Weights of a small self-supervised audio encoder (BEST-RQ).
Model: log mel input, arch tdnn, norm batchnorm, activation relu.
Training: adamw at rate 0.0024, 16500 steps, batches of 384.
Data: trained on chords played on synthesised instruments, 52083 training examples, 121.7 epochs.
Rows from block 3 of a small self-supervised audio encoder (BEST-RQ), named by matrix and row number. Each number is 128 + 24 x the weight over its row's rms, rounded and kept within 0 to 255. All counts start at 0. Numbers have three digits each.
After each channel's rows are labels from the 100 clips, of 14848, where the channel reaches its highest value: "loudest" is the band of the loudest frequency at the time of the peak. Only what is clearly more common there than usual is listed. The data: chords played on synthesised instruments.
# conv: pointwise conv (model.blocks.3.conv.weight, 320x320x1), inputs 0-79

conv.279:132111142109111121127129143128101151147130114123128137122092174122099148108133130177000126137114157111142106148130119108088145136158168134153126119159146142159142120158098129168083139133143113148141093137062105130152118108103090111092127082
loudest: 250 to 500 Hz

conv.142:132097105090156137118066082138145109111136139136139105104121126147104106117142131136109114127115198132121047137147101156093159163109138115151145117134136123118096145139104111144133154120097128136106117133120132126147133096118096097124136141
loudest: 250 to 500 Hz

conv.26:086071148154117115165143127143121124135140094106143112129149123137156145101135126185126126105105129128153179114097086121114129118149117127151139093136158117160144126127094136111102128112146104126146139137068107099108119134099094080149136144
loudest: 500 to 1000 Hz

conv.284:117093129143135114116145102154161133111137143151124121173136189134128141032177148137137136124129145133133106106155143151183121100141121111097124145123128146134149106141125146146125132121128097111132119100098133121125117133105164118109129116
loudest: 250 to 500 Hz

conv.289:116110097148127118168129098112142108099149117141151132110142187075118130085126142117127130077153129144086167122151100117125122113129142138134101127136118130143126112129154124108147165131147093126150156138084168131128100118109119098101163072
loudest: 500 to 1000 Hz

conv.227:112116120148171117136131071140164146118128132097129108139160099099141136142104152132089161107120150114125176137150116119125098091099102132083140097082117053133125122124097151119115137164150105119115173163151082147154125116137118110084113167
loudest: 1000 to 2000 Hz

conv.214:154114102129105165086119134164132154127103134114118101126171166124137122108136101151125118169130139104135088106158132184115124146092157113124138108158156105122121119130104107168124128139140114112121097159104106113151127159131111123127091091
loudest: 250 to 500 Hz

conv.60:126080184106131147126094112103154074133141097113123141144131114126110157100140122186097154110112185142119150150152080154096130116142128132137171085134178129142117115166108159155103146138135097124096169133123118104132138138136089116186122144
loudest: 500 to 1000 Hz

conv.147:113127104117112128131145132140143112114104134128095117151144129135118193082114164146099161138099129103138118118132130132085115128058172106092153096066148127122089159162109161140135132170144098118128102139103118117107128149166113107101127091
loudest: 500 to 1000 Hz

conv.56:139145117145147074143130127128112159103158143097190117192113140099154122104125156152116158131087159101121126099164126142098131125160113173159095154126131148131138127157122123147098135149161133117111102116190122180121148089122093165134117132
loudest: 4000 to 8000 Hz

conv.131:109097119128100145126118138102131140130133148131119154113165109124125087114100121140138153103098132138138142123114150160088121093115142123153128123169112112145125150094078161127139119167171115124170128144136128132147152135130128090137097106
loudest: 4000 to 8000 Hz

conv.127:110105130079113147155145124105157135139118074127127137148137149121101137144169097121130080131055137149122141142115081135083129119131133068108145116102139156143102110151084120103139035135123083104132141155129109119118124144147040108154140109
loudest: 500 to 1000 Hz

conv.75:120194097112128083152135123095129125152107130131140118104156112106133139081115118119123143121129101167116148097147104145098134112124126123111123126162137097131074140152110113137114145141130118175108103126185121124113169120143113158138148122
loudest: 4000 to 8000 Hz

conv.271:119108122198126115122152128137158120122142104083172131129161147130117092098111137114116140153097115137154157124085121118093119121117106132154145112119099120123146110120090140113103115125139113093134111099164108175133156150116086106148082118
loudest: 4000 to 8000 Hz

conv.197:129108148119129131146127063124116135117131155158137134067098131148123123127154109139107113143099119121187134144131116131110103149159100142147112120155129139110157120125094113148119131136135096129114122149083112116190122124086145107098139108
loudest: 250 to 500 Hz

conv.35:136136100131131095157147156145125100087140138127129177125124097094130117092105120122112097184181126127142132139135146107138132140104120136124118172159099188142127135105208108095122191119119149123147118148139119142141144140081158143086142125
loudest: 500 to 1000 Hz

conv.25:107130140110153131113137104135165110113138124124127139155190128124120149115121165120123171140130134149095160117130138132106131119077119133108159104117140133123111131167085139162144122155138128130110159153147128117108125196162101142155110102
loudest: 500 to 1000 Hz

conv.308:129095173118146105124122092096117139140167090133153130123112108162148109131127077142165153055090115152153166142128080145120121090175135133140139105138080127149143119142107065120121102136163128109096135092155104130162107149111129097112122175
loudest: 1000 to 2000 Hz

conv.45:128086132178140147142160131118140134123125130140140106135160115117114144104123162203137177136118152121105145099160103129087144122119121141126146133118148118156155115128112122181079133161174084071122142138141099099151122121141107128104082112
loudest: 1000 to 2000 Hz

conv.76:116100086101115084128153095142104149148109120141151108144116128141146166144164156150152181092153153137154097120128122116148145149147141159163091090141128116152130140134115121141131139125177105104132121131088127098129101139124122116082171113
loudest: 4000 to 8000 Hz

conv.130:073122111071128135156129137152147162139143116141128133182117169117170136102129170117119124127116153070143127147092146151103098130080120124141154110105147135069149126150103169139156091147136124157142141146116145100090151157122078167136123079
loudest: 500 to 1000 Hz

conv.171:125173127155127136120123129139142093138127125132140128099132136119140114155155129150146135125142171139141148126114133137072125141113143121156109153134130157095113093124127111135120150140137148138180128163137047155119126141122071085112116137
loudest: 4000 to 8000 Hz

conv.144:143096114098161073086123116130092081153191099113111105139151148142137149074114129123125146097117159103135154115144122131152117103128107160119120178118145115123128140113115134123144097146119163088113123121113180161158132136152102126098108115
loudest: 4000 to 8000 Hz

conv.134:111119105106141125143163108162146048119116113112137114112149112105128153112135183129119168109147142150117123129138127095122186124057113121091141134103131107128128113137115122157113133122119125089112148140125122108147117173161124102109131189
loudest: 500 to 1000 Hz; 1000 to 2000 Hz

conv.159:152131150136153151150143130137160141145098136141143121125121161158108137103129102107118137110082115139147158123055110173065139072120118149147106101139132143149142065129127107154119137117114114110134071142142103122139131185142105122148144111
loudest: 1000 to 2000 Hz

conv.43:146113118108132124116112167176110160143167135192129103183138119104132140101114176130135116151093093132125139083142214107121153130123116123136131120135156130095131128161082119145165125125074095144143150141143120185092111081128091089153115123
loudest: 4000 to 8000 Hz

conv.239:101114119091142086150089148146115149148134147110134119123149139121074171131122125127093213126124133109149138115099108086106144131120115153125126142139111132203114117128129148116084127186169108126135139103118130145170123139175126117138143085
loudest: 500 to 1000 Hz

conv.180:139076097118127108136183127122150151128119129095150107105138113098150122040129131120146177117159155133087166087127127153117154081140139120116121099138109071181166131092102151130133126103137088118157126104067137062141108151108153145080118148
loudest: 1000 to 2000 Hz

conv.117:113099086153105144142162129130090154139104156117123109131105118174111169105155159132111153141146102109146072104145145112108165192125113144155098083123122094128101166117129148152148150114110128123149112127130099100109107093138123133084161097
loudest: 500 to 1000 Hz

conv.188:121144145088140104126107130116139109156137130125077093129135129106109156106146133117170124091119160107122150127162088082118080059117144126047162135108082143142106133146118155110118147124133100126150134155138107157150111174154095117100104143
loudest: 1000 to 2000 Hz

conv.194:119134139126146105146127114140096122155187136089160089127132184099113104132105165146111160127093171095091158118125136120102146153147197100103182136103103112151135140158128146171128138142126120128140067114125095145120156092121096124078134136
loudest: 4000 to 8000 Hz

conv.124:108073113115149124103111115118143138114125136134127110111146141152073148098140149141141149137141141144109118135124160127106123066123120102112144078098110134148119138143082189103126127166148087103125120096091118082141124147146105127114104122
loudest: 500 to 1000 Hz

conv.39:145102165114161103129119078122126089152121080126159122107121162126161152130127132144128149073112161134149149148079075143098136083137174129140160111132132146148133097154071117151131142105129132153093116110100118107112129135142104084135179168
loudest: 500 to 1000 Hz

conv.305:153053153120145102150151134120152147144117123099126138151118089131143147124168109125183115136156110136113160125130139144104126112128087166129096092131133129084123114166113095109161156105143072090118143145143112126153088162119131108130144150
loudest: 4000 to 8000 Hz

conv.285:163094098176120113128151125084136156195114122102135142115143119170131093114137149130154130132142148146108142153129168101139145144110137143144094141121095129117118142106153174147151145113144095136144146115162082109113149154118112112077101076
loudest: 4000 to 8000 Hz

conv.312:132177165089116118147155116114146105115122113135113126163148136127155140111164113142127127123140129157135160106147123105095124129143140126098159140127156132114131131148117113137144154132124116110126140169131113118093129156102102125091126069
loudest: 500 to 1000 Hz

conv.66:138126155150140145117164127148101128087170140115139106095094127126129124157124115147121137135103144163149103159152127135082141144143103170161143092129133119076146129114038123115111128141128121111161139120123137117135112089130096085125161131
loudest: 250 to 500 Hz

conv.236:144095149108128134159141117131152130145134107127082121094158135140166130128116134163143157114144157104151152126125090145138113111073165107115166114123092095120129143125126100126113105152166125126151130153095114082145123168132114096112110167
loudest: 4000 to 8000 Hz

conv.207:062075190100175142124134057088154108133143145111097143090122094140107130100127090132117158079120119155111152125145080156113124131154121138113162061134108122169151106133093152123109148172184096111129147145120113112166158147135136074123131152
loudest: 1000 to 2000 Hz

conv.185:129079132143166119110119152126109153138118130116146127118130176142118095143124112137101156116129177123145161083130108159143127102152118106131123134132137139123141118095144134133097131121132120138145139124102110098086147111086131130123131133
loudest: 250 to 500 Hz

conv.108:124122113070098121149153088173121146102118150128072113118143161165150143129160125130138145128142103082144128113175119149122093156111149131100181137130099134111122157105136107118123136136144102115161103144105116098140137126125105102069096077
loudest: 250 to 500 Hz

conv.258:130138125146141143137109149151152138137105076149135164133117146106142136102138129139137114109121084125138098128142136110218103087126117114122142127145120146108103119154116141149141149104120075144151164116105188110128116157135122170114143104
loudest: 4000 to 8000 Hz

conv.300:126126148108121120172148146126118135155122119117132131110142129163148112106152129181162168097135122156127169148091100170104115100142136110142122065157142142131161076131088087127096142148177082112164082077121058127133156111112106077087160123
loudest: 4000 to 8000 Hz

conv.283:107104125137138096096104139146144128118131148113121140099146142145070163069156160097135102139131141136118085136149152131122127123107123142138140103122153153103102140151140148124144119119131084110134130116145116122170141131143075148135109104
loudest: 250 to 500 Hz

conv.187:107136131114128051144142147162124125065147099107142118082165187091117119094084105098112119146163118144071122123165103103119116126105151121113108166145144144123109138113108150112141159140114103106134120140107176129138118139119139137097103134
loudest: 250 to 500 Hz

conv.67:117138117121107101186119113115151122091126138130109147182143118173116103152134108122134154099150118154134129166127126144112120132144147064115133140125130170131132118138163110146143110139127123134171136060111101147136106148107118119127130096
loudest: 4000 to 8000 Hz

conv.219:150133154096117156167136111132111148157158152140154124095088181133135117137085115117089108159115121071152111148112133161081093171143200166153146149174135126115141166126101114153143127117121145150113079157109144130148126094116135131098131103
loudest: 250 to 500 Hz

conv.233:135129135140134151105155149133117159120105147112115141133148135108148155191128120100134144141152089139151136136097128130090143162101123141154136172118113123081111122153182121097132122149143109116163151173083043131155120139119168119127167165
loudest: 1000 to 2000 Hz